From a checkpoint of a small image captioner.
Training: muon at rate 0.0017, 9400 steps, batches of 128.
Rows from block 2 of the image encoder of a small image captioner, named by matrix and row number. Rows with one number belong to one channel. Each number is 500 + 25 x the weight over its row's rms, rounded and kept within 0 to 999. All counts start at 0. Numbers have three digits each.
Before each channel's rows are labels from the 100 images, of 14976, where the channel reaches its highest value: "strongest on" is what is common among them; "patch colour" is the nearest of a few named colours to the mean colour under the peak. Only what is clearly more common there than usual is listed. The data: views of escape-time and Newton fractals.
# convs0: expand pointwise conv (encoder.blocks.2.convs.0.weight, 192x32x1x1), inputs 0-31
# convs1: depthwise 5x5 conv, stride 2 (encoder.blocks.2.convs.1.weight, 192x1x5x5, trained with AdamW), a 5x5 kernel
# convs2: project pointwise conv (encoder.blocks.2.convs.2.weight, 64x192x1x1, transposed), outputs 0-63

strongest on: Julia set; cubic Julia set
patch colour: black
convs0.72:486469566497510477506457489511495511475523489508458472500504496510488489485539533478453535492521
convs1.72:475482486505499502509511519521519517559558521489531546533515490494514496474
convs2.72:472486480504498518452460499514554457519483501503483493494510488555486535500509503458510465514495485487530519496547515454493514480504453507479485477540518458498492507534483514476552469482496505

strongest on: warm
patch colour: orange
convs0.84:493525531510521508551544462507450484464515477504502462507473504462502526506498491512495491454493
convs1.84:510498495489468524510537515513509552549541540534511520532483505507503516487
convs2.84:490467489480543482472503518488491503498456481486498507502497520510484518514493502506573519506481527475430481494494497488499473550477520489562525517494497498483461510478516447487477533468486520

strongest on: Julia set
patch colour: black
convs0.43:527462522531542478456508489518490460517508515489471487520509483554479467481481514481512512475529
convs1.43:464493511520477482516521525507483514560545480488516548516504466499497512471
convs2.43:499481532508484481490501505560477497540486478517513499533458466524497482448486515456497458514433498533478512516475527495503454506513475508440492484523537485494475499478491499480497484506503508

strongest on: Julia set
patch colour: grey
convs0.181:507466476490527468542523528544473496523487527499496485493546525523480472490519549528495506509526
convs1.181:468507511507506479456465521475471461459496464465471495522478503502511535499
convs2.181:515524489490465530475447590483495485491496476498528512465528526492480503489509537510532488508455505464441532519502491494521504525512488496509519527499485519522513521515518487464497485471533481

strongest on: vivid; Newton basins of five roots
patch colour: grey
convs0.14:503467553556508497493469494512494520489512525514486509547489483487526538464479489493522487488452
convs1.14:503480486522497489493467491512533553483483472461530556487477477482523491507
convs2.14:512526519507511518526473530533488532476530509507497552502530474517509517545491490451495535533483487506490483529504533514509528523417511520504505456465513472486488484495525502501465499539514487

strongest on: tricorn; Julia set
patch colour: brown
convs0.34:485484472504537546518486467518512470519466533534491467504536509463474528506515482461484504495525
convs1.34:518504510496519513514535524497505541550568505483469522526523489477496507517
convs2.34:518496495495516493517476494531518494562493510428460517501497482518550539530499502470514493508489500492533503534547492530473524530506536488451486517502499479481531487484499535537520484515520528

strongest on: pastel; Julia set
patch colour: black
convs0.155:534476476533533489490500493520494488475526528499462477502522480499467496460469513479456507551471
convs1.155:509499510492524510513523528488520491533540464488523531474462485486456450502
convs2.155:510462476502450495525464505548486499539497547535510491519480491532449505481514515490488470506496492494501482467460506502500552509556540502495511506460487526487522468517535517540502472496491506

strongest on: tricorn; cool
patch colour: black
convs0.117:486490512473522543511496545521459492473517470509522490520520507532557539491474494481527475522492
convs1.117:467517508486489519547497506479510574519517479506528516521467486504498480468
convs2.117:518484526516501499492532449559504523488477474521458482523522520525498519469509497505504480479519494479510492510455454529527506494521504447487515469461475524511450500503506502518503531466470453

strongest on: vivid
patch colour: green
convs0.137:501515494489503563511474530521515562471537501496509473503498498487468484484499536528461506506466
convs1.137:477493510477491514515536503499496534557552485502524524558522485497499502499
convs2.137:530505496529516525513471522506500562488501492499513497463484512508479552471512518552510493495501448490513511518510543510461543480510488499507518454530492509546519511491536452499531517503463479

strongest on: warm
patch colour: red
convs0.171:504476505501525529511529535503483463468517510482517523506448495461499464552512494532488486473470
convs1.171:490466483461456500491516484499521510544525510504504557516506489480527534471
convs2.171:523456506551496516468464553467511472527497498481492537495555534486488530499519545482520508495512503514478473479525491474528527507509525507521529501514430506507478529483489489465493524495520508

strongest on: pastel; Julia set
patch colour: brown
convs0.68:527465510515518519500534517536465457504439465532501506512471550485494482505488501473501495490487
convs1.68:483504503500487499509538537494500503520524540511505506576541469497499531501
convs2.68:507457520516540525502543437507495482523511495466447529486502521484509494489474515493535489524493529482519507534505547521548506490517552485475510485495532530491509526484508492529498503449483474

strongest on: vivid
patch colour: green
convs0.88:461501512503495528482514510510498510529461489485518457464500476522544488502448481527494457541494
convs1.88:481480464476486492490500515513472493524542525489526548547490505514541523475
convs2.88:513496501549466463477494532529485452495466529513524495478496470454510502518532460479485486480494502529524506454455479521454458464505530512498476514502497492506550503489492515525487504473466490

strongest on: vivid
patch colour: purple
convs0.70:476498474500512517486484511500527505506460548470451477513497518481508514481450466501488471459466
convs1.70:495482517477507488504498503500462542525534507507530479550538508475504542462
convs2.70:475512500491494469485506480481478495465513481502499473465537483515508501506481551524495544560523477479537507536506472524468508517467511528497494513480515506519494529453466487536461453520504460

strongest on: tricorn
patch colour: brown
convs0.18:508557537539514483475484524461500527515490506516495514550510500506504483524486518468446477482492
convs1.18:507472493500473459506482500482472478453493448508482461469482511523524528516
convs2.18:501522489494516556523532479472470510526520474507456562527530531521501487501511562490497506506514506505520491485496470490488479470533501491516483530485493547506515533465489472484556497533524519

strongest on: pastel; tricorn
patch colour: pink
convs0.159:527550482480492468510441469527489501521515539499487477525455502486533468512515489505510505467495
convs1.159:507505489489506510511488473483524523486449475543521507452454514523509480463
convs2.159:481485535517555495472475533497499468500460508490498539561523513499505470492528463467507502497500482523516469507468478529491495442538484465471493482476520509515498504461519512526520512453478503

strongest on: warm; vivid; tricorn
patch colour: orange; red
convs0.6:536535503503495507555537487465500533464517509527497528455485484471483494490522491505493533493458
convs1.6:497490490477469499487511486482492528538533503495525540540511515515550551513
convs2.6:500463455489503495472499503480499451512494499497521521521530554463476499495502474498547533513474526528480490464545482483469511500497493464520503489544529499493516562518505489545493535491478476

strongest on: Julia set; cubic Julia set
patch colour: black
convs0.105:501506537544540476497497505523484485506518514484470447488509468513497522482526533468489560515493
convs1.105:497504507493487483518527525505463511537560511459481524528526468461497508500
convs2.105:492475502501537498491491451536543471459488482494481521489456499509485530500480467487508495472504477489489468478533483491480477484553497464464461508519499474537457501547526532497500475476511531

strongest on: vivid
patch colour: blue
convs0.158:486489494468520532488452513537473487492509478472484457474498469518516493514489453507476453485531
convs1.158:501461494539489489468501555499489476515530521479478496532547480497508525525
convs2.158:514459504487495488490519494454480473481457515517540505508505480500521437497513495507503461498489533522503501514487509554524490493489546465471442499543473479472456515497557508505508494509504507

strongest on: pastel; grey; Julia set
patch colour: black
convs0.172:521524469485485485553499522491551493463473467526507528488476517474473518507482490507488532545516
convs1.172:518493482480518492497462468509492470456464521495481461482507520464451499524
convs2.172:511492531492494479459544542461555484510485502490515509475496497537521503496506534544464536490480479500522505489469500552510528512527517513513477529497485457477474425509503485508492471506498489

strongest on: warm
patch colour: brown
convs0.29:529522540482502478553495554471498511477522473502506476503478485530493524534494480493527454490483
convs1.29:500484510532517481513481496530521527475456476525532512453519531514465470515
convs2.29:473486561495491479505452470517503528494426499520523564512495487494498542479506484496509470470530461483487513511473473482508500542502496507497514526468477507511496488493509477446508512472505470

strongest on: tricorn
patch colour: black
convs0.22:499538482482540491538511482497507481527481544500537475550533504533517518526546516504517485491501
convs1.22:493524502486481463513554506495465489552538513487465498529512492465477506506
convs2.22:506513555451545520511515504494492507480467514514520487492533506502464497505497517491519520464499462547481474559480477502491491491458498524499474438526490454488499485497504535495541521509493471

strongest on: tricorn; vivid
patch colour: purple
convs0.102:528461524545500502494495517464489474562528503473515504499488492454497510508463476536478495487526
convs1.102:494485486490494474497513532538482509549555534487538509509481490527503477464
convs2.102:514497482508445500523491534537487482502496463510525520506491485516478550501483502485476474504487514527483515516509484489526524513493543565510528510504524507535524489565471492520554499458466497

strongest on: pastel; Julia set
patch colour: grey
convs0.109:532468517524505511481488444510550518494479501542535498492489512481512494535503557516517488521481
convs1.109:492487475503506473487539526504513538516430488506478459503534501495523524485
convs2.109:487519509521486521524457500449488485533525487490501490474470501486483472474517483518497512543524525469465529479522489520527501511509511529486540518487472496542547495526485446507469445488486459

strongest on: vivid
patch colour: green; purple
convs0.177:501476488487458523489504541532514508488469495518516530517530563495548519502511508546487495513475
convs1.177:495491493478471511480514524491499536533526520505521546575512481525499496498
convs2.177:512545535547488525509486520489487517530487500512495457474487520476549543517541488488503508460500453484556512471488494516509505469496511509489525456511548520517510501497480533474483521497532466

strongest on: vivid
patch colour: blue
convs0.165:510480515515449529460510471520518485565483512472499501483495468498537514504486484504544496511532
convs1.165:489504537489516518503479438495472492516468491467457515457491484499493475471
convs2.165:535453489480499536530480518484482501561535471478459530531555496524500544504500521495519508504523501487455500514501466487491470508482497452531528500474481478510532507487517506455512521480487492

strongest on: tricorn; pastel
patch colour: brown
convs0.10:520509483484498492520539497464479444494529514462489549487527487489484504537505454536502512478513
convs1.10:511499492511494505522529484499491458443488517463490547542490506537499467491
convs2.10:514491470498492477473466478462466481507490508497492463496487511469501495546525495476477522529516499485466530449572486512487522510528484558511543477477478498526502515527500496511508463523477466

strongest on: pastel
patch colour: white; pink
convs0.167:528479539492522519437506442504530461495524494487533481505491470507518499523480510514485467481495
convs1.167:489470480499461503515521537488498524571520493510514507508458490493499487456
convs2.167:473455479502442446522498481501520459506492502456483518465536499490500449518506529509484473521485512512471518523516508482499498488471467473445536514516492492483501525485513525490533533480456496

strongest on: pastel
patch colour: pink
convs0.71:518517511506469506511513501552543450520484483503534547486474485526534509475538482488517505512477
convs1.71:495495499509491487482498499516507523546527517498532559558542483471506491505
convs2.71:506496507497540519500508495524459497476502498508484543524525516456505460548511471485478445514454504495501542521525485497515477479490473476491549497498545557462500493504471533486528507496486485

strongest on: warm; Mandelbrot set
patch colour: black
convs0.89:501544479474457523542494489510472456495513515494495497481489458452510520540480491518480514469485
convs1.89:521485489507521499481451466528489479460513500483480463487531480443476506508
convs2.89:489527506523495488466474542488497503536510506449489465511484515523500467490492528488484482490456458466489524504488480520487431467494541513476495498522488467472512440479496503503463472501481467

strongest on: Julia set; warm; cubic Julia set
patch colour: brown
convs0.110:479536506511528501487510465481500449472522506535453496488538498519459517461525521510503526521483
convs1.110:522493488469495483505485491526494478458533522492478473549540479466479538512
convs2.110:490479487481548473492501474432508484457474485508502520507495500531501531538534500507475467479503515525516455532522509501508516465548518470495484502516486482531542480500514521528459484463468519